Rows from block 9 of the image encoder of a small contrastive image-text model, named by matrix and row number. Rows with one number within an expert belong to one neuron, the router's apart. Each number is 128 + 24 x the weight over its row's rms, rounded and kept within 0 to 255. All counts start at 0. Numbers have three digits each. After the name is the row's rms in percent of the matrix's.
Before each expert's rows are labels from the 100 images, of 14848, where the router gives the expert most weight on average: "responds to" is what is common among them; "lies over" is the class under the peak. Only what is clearly more common there than usual is listed. The data: made-up waving flags.
# router: router (encoder.blocks.9.mlp.router.weight, 32x96), inputs 0-95
# up: expert up (encoder.blocks.9.mlp.up, 32x96x96), inputs 0-95
# down: expert down (encoder.blocks.9.mlp.down, 32x96x96, transposed), outputs 0-95

# expert 1
responds to: red; plain field
lies over: flag
router.1 099:091121143117119117077084092122118142140116106157119165164103122160128117153144169115115094116141160089141130136147148107142133106175112161120148130166156132104124108106162111161116130134148135121131071104138141155136095082161124089115142135123138145128171156125151098153098109144107137076
up.0 111:148118112147101110107117136102105119191132136124110146120156130112107145151121140095129143112133131121114149164112174115177104122163150148125151114128089112145127139149102124051111096150176126097164144122151149182130140118121150132152112120096088150090172153151138152122093112132110113129
down.0 096:129141161150129158114096107108172135124151156130135145124102092164134104113103124124152143118167123149173186124118173088128120109118123126114142132153176129156089118114148093106118129111123100121094156082147155149161123124105164167131153119127136173148131114132128111124087092079097128121
up.1 094:106146168124164070134119145137119105144152093122135155125127144113136123136139167138128139114134134132105134103158188136147130091118130131156144126084172086162118081124131097149148131099098157172124134124059118135100137104098140101149114142106177158125136163124109164136114124151135152113
down.1 102:105121123126122111146104108103079147133134192155102162138133150129144107122112134143136101105128115157134094101086137114072143155138163145131153147128118116095169136081133112137101143125117139093134137075144131123085105194116161117102108116129123147110119143126092140087124111120075142134

# expert 25
responds to: grey; emblem: no emblem; plain field; many stripes
lies over: flag
router.25 112:179081100111125165155104110117118091140160129132133161136156144178131151159124095139097127117083100146125094138091131118158141158137111095120140083159133136166112153152132091158097140104154147123101169133166172142140122130117086148100105109112149116153144093108113124141132141152133132122
up.0 104:156096158152132124116090146118163128122118120102170119137111107140124071120112113167110101129143160136119154151146136120160091118208105137115129119121124181105134137119128115089106152132134143132132061119135132138142144115122087110154088145078153167139151159107127133122094130132109148152
down.0 105:094103181139127126090082070127093155139092149093118102128134099142115176136123150102150120129123158130116141165174161111139135099162094120166140101167141126110203126126097145120138114134147162117108123095135142137130138161122133134140103111142144125117172107136138119138127102109123104153
up.1 099:092200135151112130111152147128118111124106103129126138114134084143117093135163133134107155099125110135146153151161133152127137131119132114154137196132168112079110122085127135111166157109105101100116131098095089108138113156137148093103174149119155134118115143123120109152097123080156116104
down.1 102:110121145165143108127119102100143089117159111110120134135144126136122089124162142126093077093166151136122123096122141155111101128136120154124122141114148129116125128171157171094171126111124100096158098117113087113125142160135159075118147108120163122127143160128072163134109079103091091127

# expert 28
responds to: yellow; emblem: no emblem; plain field
lies over: flag
router.28 106:120149138119138124099111110113138129099095130113159152171135116145120149131126153104106123144131084131135118146161146125143137149172088178149121148154129157092149123070155120143128170110137145111145117113133119143145114094183096116132134116120148085131193152144111079121146135101092139078
up.0 109:102121148131095130117111115138138152125124099097129122104127091121127162142096118141132086142144138131106117137124107116117098132127122121103135117086097154150146122153114135119127151098143159109134080143157162181158094148113154121132116115109103101055115116162050101131141119059129138128
down.0 101:122118109101095133149107154090138090103096127140139115148117149150141154133096129150181138113116148145113117114124120145117105133111105104118096176181135157176130144071150150164144107171088135121139146107135106144113135129137091091175117131146143092151148172145133134117088124107092142118
up.1 108:103174123111124121116157136111137179126133191160097138112127132135129109154110136118133133141116108168107143133109121101069120123115114156144133127105134157156133131153131130147127084107139165107092146156196140162154090139117120120116087117106104126093106134143161094151073127120155164132
down.1 089:141116110132125116119112082102103144150139142106159108147137169086101134131102161131099112102142123114149115125120130069146130146158161135133113095107078157110192085143151171100098127132137127133146153160105128155109136114069128124146150120158154139147162147138161175117151135123119117106

# expert 16
responds to: red; purple
lies over: flag
router.16 107:083139140124159083118129119111100140141164170138134152118130085120109125127134132113105110062096127102150144111131162155120115098118169133111142141136125154131093148141135097159138159170127118100132069131114146169122090114134162148116125140135110168100140163124154123165149133094089142166
up.0 105:142095118121147103156123102124161137139148112118147150158128133126141149151127122132114105152142129132123117128156133081111123086124103134176128121096142139092112045109118118148080149112103155142144102133179133126135142078164135105139092117130115155132111128145126121147071121122102054109
down.0 105:120109108108169130164139127091143103143081120135128138132129120101141080103141136159139090126130134104130157114125111061152129111152139115132127165121118136105115106117124187122135125099139143128131131142081138113132181118132129155116107151176141115142095177119101078094141168128155128181
up.1 116:151129121131132092150123137099130125138129122153138137135154143129099150155127123137107163101114151102077181097122114158094104111113114081129084126085143151092122139106097106086147130143131106175105148153137087136151147145117106158119130132193127141141097081163122155121143137143170155138
down.1 101:155106143090112150140155142150113135096094115176142153109158107113098132131113130111113155154165124124083118099108167138180145127119121118116095147111165103171101123120156213147120112101148141115111106095124142114129145145147142115148142065112146127143138084143129127126116089128132130132